{
  "arch": "resnet_bottleneck",
  "model": "image classifier",
  "dataset": "histories of elementary cellular automata, time running down",
  "train_examples": 295000,
  "image_size": 64,
  "crop_scale_min": 0.8,
  "horizontal_flip": false,
  "translate": 0.06,
  "cutout": 0.4,
  "targets": ["rule"],
  "num_classes": 256,
  "norm": "batchnorm",
  "hidden_act": "relu",
  "channel_attention": "eca",
  "drop_path": 0.1,
  "depths": [4, 4, 4, 4],
  "kernel_size": 3,
  "stem": "deep",
  "avg_pool_shortcut": false,
  "widths": [128, 224, 384, 672],
  "mixing": "mixup",
  "loss": "cross_entropy",
  "init": "torch_default",
  "residual_init": "none",
  "optimizer": "soap",
  "beta2": 0.999,
  "learning_rate": 0.0016,
  "beta1": 0.9,
  "shampoo_beta": 0.95,
  "eps": 1e-08,
  "precondition_frequency": 16,
  "max_precond_dim": 1024,
  "merge_dims": true,
  "one_sided": false,
  "adamw_lr_other_params": 0.0025,
  "max_grad_norm": 3.0,
  "max_steps": 5500,
  "batch_size": 128,
  "epochs": 2.4,
  "lr_schedule": "cosine",
  "final_lr_fraction": 0,
  "warmup_steps": 550,
  "weight_decay": 0.2,
  "adamw_weight_decay_other_params": 0
}
Rows from block 12, named by matrix and row number. Each number is 500 + 40 x the weight over the matrix's rms, rounded and kept within 0 to 999. All counts start at 0. Numbers have three digits each.
# convs1: 3x3 conv, stride 2 (model.blocks.12.convs.1.weight, 168x168x3x3), inputs 155-159, a 3x3 kernel for each
convs1.0:495444477488536500476496506495508579497518451489475535540490499460471574437556539475546494477526477484525545500506557498463532534481546
convs1.1:479488481445563469526538450465497570545486490461448583453533506489458522514535422465541463435471459554441510494436563518477517528521545
convs1.2:486558618529441534564539486462570532500557570420515561446494529426538510551532471484523422551505554593545546536508451530498498474535480
convs1.3:463497462497490499564530507530467518473442504526498480520508491459516541568496453499542492551515510454472511469501578423480547477572536
convs1.4:505557532499498542537532518491437559509488518530428511470564539509476526472426468521498550496503560500494482485570488519481486529548420
convs1.5:518552523516499530500537468519492526499518491496496540522532512496494504527525405551567495554575457522445450414490476496454476406505467
convs1.6:493528477473505572494466435556511545496476545510472547443468525410400567554528448439500454461529483545537523472506511532466480495469553
convs1.7:456489473486456474473504586464544477499468554546524532481480533527498541526468427523491471560511520475465497467515512442498486478440465
convs1.8:492473526524540398481463437464461501540504538408416407473487553506511536506505505532436415512510555497471527549559497555524494538521413
convs1.9:497531499538463511420549543453520483483472462472451481498586460517495419478500501490531461454445496528485579469464526433560515497500496
convs1.10:445476483456509467363415487484519498449475469442483470550455463482500435488455447509502479477578467470513493530517491525520462447485529
convs1.11:500525496468500441423499479548521537502488546516509492490472534566505482541526531521517541443566488428460494497486522519583506495469430
convs1.12:524513464475514556573485477508509508462522496453496398465473484498477525554569496559533518531440469425465529476549467490444476572560510
convs1.13:498486507530523514510516500564506492438466443426436538464587475506488597458582555463518520456437567441505528496460443454516493470472457
convs1.14:502564487578604533571546568501546478526539557461489457471486555493518471515491536516499552469577461488477479541514464500563480486535482
convs1.15:496501549486460495461508573470506492461484517490559523478517440465477485546434467437510478480575469507479471481471515487538489521574472
convs1.16:460464484506407445479451544521536580505519586442465516444489534508531478464565535503462436547511494556467521524501502503572600522522430
convs1.17:466393473464522603517465542484508498446486529504503431465495545401501628524556545515479495502539452405453441493488478520437448411457498
convs1.18:487484486492477478507445511540494523503523521560511527564444485454540542521502492537529487552528566457487436513456485463489467521486486
convs1.19:521456538489487454454414511524503464506554578463494449489474528466554494520506502514438422460494461525495477531488496535512451534496498
convs1.20:544558518516510525529487504526489505527429560460518435536496482474491474536562463459455473551546586519602511498473493527549603534548485
convs1.21:421485482485521544471533594505484478481458543525543506476470532463515508529489470471480461535474569532556506471493520555515565496476483
convs1.22:478457503471473475419534493459474571471522544482449468487515499462475520555507473496478486434503544482502455469500504450446552526496533
convs1.23:491485508456528538475515467492449476493500437417448594424437512440510539531460474483464499470500478534485525473472528484473487533501521
convs1.24:522538477569526477493491434513534536508496475502501510501489543548480530491456461503511502479572536486494561460508420440449420476482377
convs1.25:420484479399468522510508544478527480456531542485460547524506478470486440530455465539469514591497516436478478561581465457426569500484514
convs1.26:544559459518533461534508497540495522505492533510473441535470511522464486527498496487487528498456506455582473484429473514551528492477540
convs1.27:604594439538513472445537535459473505546601510539524505453535492529519545518538598472621508468479493544449530461448479448520472477519458
convs1.28:504465534540426553524542552479475519461478446521454442519531484568561474441502571512474440510553497492521524512523470489488455479460427
convs1.29:466496461518536559529522514508504478497523501439576484495429469452525473509461528452504515484484513457452566491483492548521471501478520
convs1.30:454482417555492489512442507527514565559493456476481530514466526500507477474545494588545582467451534430458495511451524465557507538507562
convs1.31:471475429522444451493454535474480529422535490473497450456555483556560534445547482525568490467464467558514524499521503535546449443527493
convs1.32:541530539514468526556502523440477531562516503515468471509540520538509473417456511581584463444514474522430496461497488445530544475528560
convs1.33:419527481453468489566534500487462494469464563460459481470506508479501501502406470451525544506523471512541504473537483537463452531502462
convs1.34:535502519546521533469488460459522476580549498456438467502500536545559533468567546419468482478472506477492538533504475525464534530511538
convs1.35:493473542468486429476487492550535478520474487561483489572459573436509547539520492461501488528522522488449493519503535474556490524526430
convs1.36:526504451530473482526523521490465502551461475468483532544499489500511510476564483513511554485538567537551521542475453549458604453566528
convs1.37:511533508466491485516522532442494500520490551505517459490518542490530472566517534533468490422481466492549513511446500499487484468530513
convs1.38:396436513489507462502519459508488444519487558445471541434479474574504406530500489488524477462522447523461536549461505520543517427431480
convs1.39:501596486461516508504522536477458502503494488580514511441447442471460518462524461536496475474477379530498487539479481519547494520477472
convs1.40:515554543475493453497523587520509423550482583519503516500494487481618500515523458465507518469452490488556530487514480506488516539547502
convs1.41:507590497534483440473514514489484568536371528593601514497525533511515494394513453464475466418470489502477554508551461556503495477497514
convs1.42:477530454527559543490479528456505500479506514471439485514517416491581395449540470527457519604565537527641562442505432481484490451461504
convs1.43:565419461523488518447490472499492524493481588520486505492486569528485433494394481518463521513470515582525497511514436490511515494460498
convs1.44:463486444445517445509559516557517579543489542506537501491512509535410499510496532452544510520528618515575625526524525475490539499464471
convs1.45:446508529504518522601613503512504430461513541482448524528498573428507520532465602430513466528588580484544535513493442566572539452544439
convs1.46:508499489439578587491523542543534518504510490498587509499467461543480518495510481479504445480505455521545501435470507524544490498514477
convs1.47:515502439563523463475456486439523541486495526562486562511514555457508521485523516508552522484511510544448462549422532520493471530438472
convs1.48:601521556461533464486503478539556491455577487479458361498501537496566491495488493549552514547504462520552541505479506471437507480499499
convs1.49:467468478430495436586568479499495501506525562411442404486513499522546533566452468473402436564540583461478508478523484563407582499480449
convs1.50:514450497499459474533489553531496565478531445546475516480504521492419551542490506530514519461570471518451497463586535522545524556552600
convs1.51:534481534575602505471525481486551474511503478479484492457461519471486552465494474488566439476482488557540587438511532476466523452456460
convs1.52:492495486494482466497511503445509510526457562570469438408480523474434429486486416477485590454486537560467457484474506469520530535526571
convs1.53:477485431412502466508468529549588551528543562549551481469520474400471519515486481478505471421452482507461459538454482501524470538473474
convs1.54:505470526501492516510533492537509462464479467484415441530583523495439529451511497494513537589500551512507506513488495478523483499496431
convs1.55:448516503480521544554541478571483536523466452506509525526539551502431505434413452565485572598457516497540484433522464502475469465592503
convs1.56:492564586514624578535541472525520528495528498558559533527532531497557511459548497494464541564472491502566571524493479475424474520473520
convs1.57:536521532495436537448480477488417539498526519507468462455533522526537396493513494513485539584484583497498517494535454517487530495512498
convs1.58:510604475515498527465460478513540486472556537533453515461417501517516514509464509522463548438489421541502510478514563465532528485586495
convs1.59:466460502442448428473504463500508515487497524508504539498521512471554473418531506509536536501464570496549537438516521492545503496459496
convs1.60:540499525516492471435499519492558531516487470502473545580456429508495529509542464499431525486551500447473397546509531541426553491526516
convs1.61:473568540530516548529485471522462540501470537567557487551500424524482430498435397489530608568510593576605514527529535500457449482415507
convs1.62:505432492430491500587470508498450506491509519498585506510508466561443501527510451533443554459517520561496410517449480442532473507531472
convs1.63:512451479583563496472540461440444485547546415473472446434508506415592498524485550527545475543554455521508513510514504526517526520530484
convs1.64:526480540491527464497485526460541515470524444527516569446506456518439505456439443428454473516483493450567451485547495559556482512577473
convs1.65:549515470512563561516526487470533571517527500481503401502435494528508469475483480508487548542471510493503530499473505507533466513498559
convs1.66:535529565481480458475513532506507565544441579525484537534565460517498505485542502471477500506520528511549476477537514556472504531527553
convs1.67:472530486491493442557488511480514500519489550488555491502490534512473428520479505523453522531512496460549489468448470491465554537447527
convs1.68:432553524556513564584561560557501468498502460514485541504445452522487528530507529458461443487480521504529479489484546485461485565532479
convs1.69:540541478464597522557520537431501497496513488479506490527514481453507422516516525484525546527510568472500467541573511533488548491464598
convs1.70:514531487459393428482456562503552569528512565480561522532518402471541462450516509517500468530506534486475451495402484461552474511413488
convs1.71:489439510472478445425448476542560515565567585494535469476485506556433446495542540478472464431515451465564482458474445496496554551447542
convs1.72:542490464474518429427498461525562541430553513525435590448466487469459538432538480563476529519479540481482535495443468463522475445487488
convs1.73:477472487491524442491519501489424552524465507476475479519547480510498487519476526534518505527502490465425498534535473548495484490482554
convs1.74:521447531510506480424587479524513468557523496533524507478520477566567516516450466475556488446473520494450546491522491533542493468470401
convs1.75:449504512478479535527522511552504523510459488499556504509515540496563541451517486496505463531565500455559513495518503517571508466530533
convs1.76:492479492417465463471488459494561460552488491485570489475512426533460499461471519523518546442492426501484507571466555461536511505451542
convs1.77:499543517536512520467508534511517490476540528496472498597568563465534476545537607528471527528490548490486462496451446519527436472477502
convs1.78:409504511389563472553548499572513493522466462529521532532547551533501521551525515451489520524500543524477515481498527496482510510464466
convs1.79:475494474547482487447504502533510432463472487530497498458496523447482483558488494427589558565480494514523518509485485531504505540464517
convs1.80:502482535497520492502615578488449538458471546580443530465521453459513417478568467504583428505563531541545598497485526458480458456549511
convs1.81:449553544535495504439529483476475518486490503532459458501509511451510543483501561450514536522477511471538555535517542509501459518464496
convs1.82:487486499536555523479535560502508475478437479479493422505538524432457467569488498501452413503521446529534549511485481549449546479417494
convs1.83:483506539418529490450458495536489526557520569533514517474565500468458505530573531512540512454474483537574532461475492579501467439490466
convs1.84:500470576440497528512493454507482558453564566506566552547405483493480408536498495494445488504500463601504538525500542489443621517492433
convs1.85:524492477498503464487458456500499554461569536521499473505459504555474466532525516539537512494533450424442501485474531472570460556497477
convs1.86:485466503498489457551509526526453439431508452442477400459488492518512506515451434590519535491479492499531487456488563511577457470479469
convs1.87:522504483557549486506493461476576490483507480447458487509473445528523444469463506487481454443498515477518604534416530436440487459536477
convs1.88:470475467385508498431395503495468532460549512477452484433505536475522477433529488553534488516428577478517538598475428469549426532476498
convs1.89:499495425557487490522559530513499481470417496535462467511504521483486539539549533523520506491480548445504458463500518550475452497506429
convs1.90:469466487506508476491494488480507507481487520487513422524553463439527526543451492481410534480461487464512498467498482532499532519551472
convs1.91:499437494542481515501490459511524452480512400489470508505512497517519513508557457505432553513538480437502499529479441445497539506538543
convs1.92:527543511446547508498483501527528480543542544483443471493460558572496585555569592488567470549493538573476603457486523484510473515416447
convs1.93:561545493568519503518459525468439561489497561479522514485472454532490486487503505522481533491492524528529455479528482481489521408468587
convs1.94:476544540475480415531522442528471440517456465483477453486452481486535454447496506514486532465440530475449522504502478488549483456512496
convs1.95:463527484594507438530506490462531511505473452579548464488517553509543479463541581469473508429511487515464449496491481492502441521454536
convs1.96:493459436478527415435515520543595470514589476488585539477576473491466470458546449480450551499476574534565507417522459484542501481530489
convs1.97:499463515482436495529461477536494504422508533513489490437510461489451395475476467547503548551531494490477588574503551500572552501608577
convs1.98:566529508525501493426515468510484521529543464517537531497500470487505545522520497479461516469472488519507536467528527485498506571434478
convs1.99:490478506480455505525513491519501478507572627521527484494492450539495498453445506480455521550568478485564545468461508535617446540517568
convs1.100:552499500531524501506510507492550465480480541485514533584460479446548559569533426548528483496551493484471502494519494435458440475431498
convs1.101:495538486496445486514472480475537466470539433486569462470423517492533441518398418527472446516550508494446443514495510515557530456515518
convs1.102:555523511519489570407484574524496521502478509484469567484494510490437479449517475507442560426541497507484461476445512476515412488437533
convs1.103:435485542475461457505495561520491523535518474477481495507533421503489465487543534501515517488468474493535485514476430470522473512422433
convs1.104:534506474576470538469517538483462464495468535460468469558515409518539562435527442483525502507542550465490468561516465487456536461508507
convs1.105:464493481483556508471534503529550511504436480529471572576486470537474582483485489525529490575453547547446554473469480496482504518444461
convs1.106:459519450378469481552515383550442432446554493546465457442484538505400488497474486557525465531519536515459513525454514530538457468510510
convs1.107:532530515559555435479536459492593509543505508459408466480488537445469528480541490421480475447503511544544495440442433483436482487515467
convs1.108:522551550466497495517515528490461445470531479501476479509478525491449482508459498505492530532479494437512530491538493505447500567489549
convs1.109:530456486492520495587533436546517481545493444395433464507448474478444442466485519494611504527532515466462454519425494426531492468522504
convs1.110:524515518538468492471471470476539463478522491489467520464548521526513489462497529482546507494430492530524503525491479491552470488488480
convs1.111:449440518442477513544458521570472463542502475481473520508584472565461493473507503482513547491497490446474505476479457546505486539490529
convs1.112:463444490546535448454559532487486529521517428477427472497526489454524573507509488544507519456481517496506465524515502529479444511464446
convs1.113:483487495450467493502528550498559547539507548532484504542586454516453572488485576526456506460472486529508502439477529512457470497507496
convs1.114:480490506510502558554481515519420477447540455447465436527524556459518582544462515522483566507446463499490491541461459476509489487470481
convs1.115:494487468456511486482404538526532529480470533548523524530502407486485460513499490524475492504494496474485453493513492546491471514537499
convs1.116:433539474514573409538511474525568540564487496534500472541465501458433500511551513485574531429475494486467546535526509410544448502489523
convs1.117:617509569539576370428509443543533477537507512499480471513489571536500453517539448498470534559499549480563469481476429442571447500396439
convs1.118:486471498469482499474415505541542521550527540464550587548473475485476380462462499637548490505540558603473488465533518534529487447481524
convs1.119:468485592501519436544520491530461459494567502430474498550510509556429477482520599505511553460510439594609638530456435415548434494530471
convs1.120:516521461532494497518595497480486452548545519460461484516515524471510473472501521512490532456486486441514496504454482450492469500522531
convs1.121:555481445395516450476509554498457516549476534492540489464435523527514518496443434435499488510492456499554427539543507475468474536469476
convs1.122:463504514472479530490490480473514500608443638420474495558520469527479466513549528487439430457517437523583538586508512548482481454503505
convs1.123:479450426470485514517501465498453506502477480453518485518503502480467475458470503443520482555480525532580487466496549486457542449503497
convs1.124:560597543562498487544435474516472542420517464455482451469510475505550455441466488562471517539527491503507463478543516508423495504489498
convs1.125:498551445498523532488518518583579554580530593519496529458494554487500561468427552407533464536493522542544514506512542398490475508553474
convs1.126:510483484468520477497505463519457537421484444481509468565537525608584488519547503476432477491525477516502470512507500458545506518457524
convs1.127:550473458496592484515506531495435460537443522434479512515552450556529448503552599546523454583487571570549611444481551524429513499494537
convs1.128:496490549493426566510510573492480445467459505453474450463559527488474474470543481492437509454470521492457623458527567567481411512506566
convs1.129:486555547469506503480563488546546497562533499516503470464620550657576579590571488446507475447530535484542570493461519537516459461471422
convs1.130:406507458485456518449536468488500552597464456487515500573581487522518663497611557539496556503544517462475507500518447506471451502443492
convs1.131:455477467473452537462560543511525496456490491479466524516497474461536531535515533492498473574499521521545441575466496530559586508556566
convs1.132:479515444456487551516491450525462541504527436485416447463533533480497499575500486488501448502500528504460482530478502489509517517498478
convs1.133:460517536504447547545542526463453484444469494453496462510507438519473472437512507462468551497517443454558433502464523508566518568447498
convs1.134:468511527452454462510532504447506477475489564492590517438484470482411470485510570516504484603484525607494547522480544568570557457467515
convs1.135:511529480489611519484487440509564450512490488450493485534421502529509450450407468444440613506557553510520582499503526391531440509477465
convs1.136:451386549463437528538549535451561617472491531502623586448520517492453563533506481486416511424546561522576554516502439504520512549544578
convs1.137:485470434510517464513447551490531493531465480464541453475445500487498490535533507495530507493534473500485445520437539504529488460522523
convs1.138:494493472545520461463496519509562474509445493519510423443522454433547478521449510510525554549465500468503507458448516465511554551502609
convs1.139:490500517487529559529482523443509503499537569508455560565420428542489474505422455489484469507468574529524594488490519536554445483498575
convs1.140:526494471521412423458558421533476523539486419516531463451481422415500431515436496533525509412548491477454525514527448543488474443489559
convs1.141:469496453502537461435471546515508527493500536483523474505449474452494429447518559499526550505452502514533581420499517526574504555513505
convs1.142:572537530493578545556536492477458505493521486486498519417511476531426538483545511490488553555460539599451494463507513493391443528515487
convs1.143:483493593463508501448491506584507519559529471534497577519446501533551470580494545454548462490462437506485521445561451470523470472533491
convs1.144:539489527507517497493488496482502484535534554492559538540473492502517581503472476506486507462494398513520435518513522562437500500520498
convs1.145:540460482532502508497517475479543512551488501500508548496536474522529475511474527511528522451491505475513523516482523431507476496501512
convs1.146:466514499508477471530507461567472547510517515533506488494485455493420511509471514500532493477494481517511495570436467505476447557404535
convs1.147:544570472445528480484478492517451464451461506444549455499423457550428461467501438486442542486534466475500498548549562484483513473482489
convs1.148:483499465545472459444413513513555499509510465501507505510469500455519519557475463511513550473460480487488576469554566573471631526568522
convs1.149:475434478496465512528537415539517534498462521527537534507550536519463535446502543488534576535493488512529518543494398512594488479493536
convs1.150:507461496472460481501444421523522477468476504512470445499445459544461503506462561510438480470488517474452485531535534474591457456420531
convs1.151:416495501422511497475509498479478424459461432557544441481558533488509515434525509473506546502493565531491520484443442490567421478452436
convs1.152:430439502531469387467472441504537453486515434518493458537522505497536478509510529459462497495458525580502468523534473456389520432476512
convs1.153:463408526420487571519545461446545540479485475461533470466457452437504453503486418464502439577528468537547484447493423415528523481429524
convs1.154:539495509488502519520526514484497501478516551428491539460531525482521529609497515495438542526464499493549537539455523481478521518449506
convs1.155:519479524583489501448434480522460506466424469463460498474499447446425493498439534500546476493486488563441509458506490506490502543524451
convs1.156:525509522507547503453489509498551433576505490570589481526509542492514497535531468444551442476530563529508480504488496455442490412475477
convs1.157:479451475500503509542539527490543440458503498521545498544527525518500529560528497468523515539449467491491425524513522538478483497513495
convs1.158:479571510595525591519564525475527469457547459450426569511435482429497494474462450405512531444528553490537568470473467522429514510457514
convs1.159:503499503436523469501480450493505525466494526510561449534532484418518536501588483561487486536468515539522473529488507499514499594521500
convs1.160:560451527554477465486485526535431446450500465444413491528579472489527522503504422520522543485494519496436508497469558486451403402511493
convs1.161:469465488477424478457504523535406416430434518514451586471513523528517477491521629488527530483491515499528500477482569531557444516505503
convs1.162:553395510450524517455470484498443463442486494545580509455450505566486512476436494547482429530546493449520516488454499451452541516481476
convs1.163:519494470529529491508502486456488476495519574531587552601503508530424536521485486506476490491435455595578481475523476553550492521511546
convs1.164:567520429538547534542492528466480419547536491448541461497483458455487544500473470544541538499437560476472504513498521500518504491545499
convs1.165:492447540471509505500498485452457487480473464497517537522520524523542439496541477468530518563562420439480474439491603559539578566542480
convs1.166:562498495582535491427449485452522535525544505514530585500574456514475560571557606451445477576500510503514492460476470529523586470481468
convs1.167:525481475496578485502544507545442479517492541505527448508560503539547488540529512465513499495481502498427419468477494483484530485501519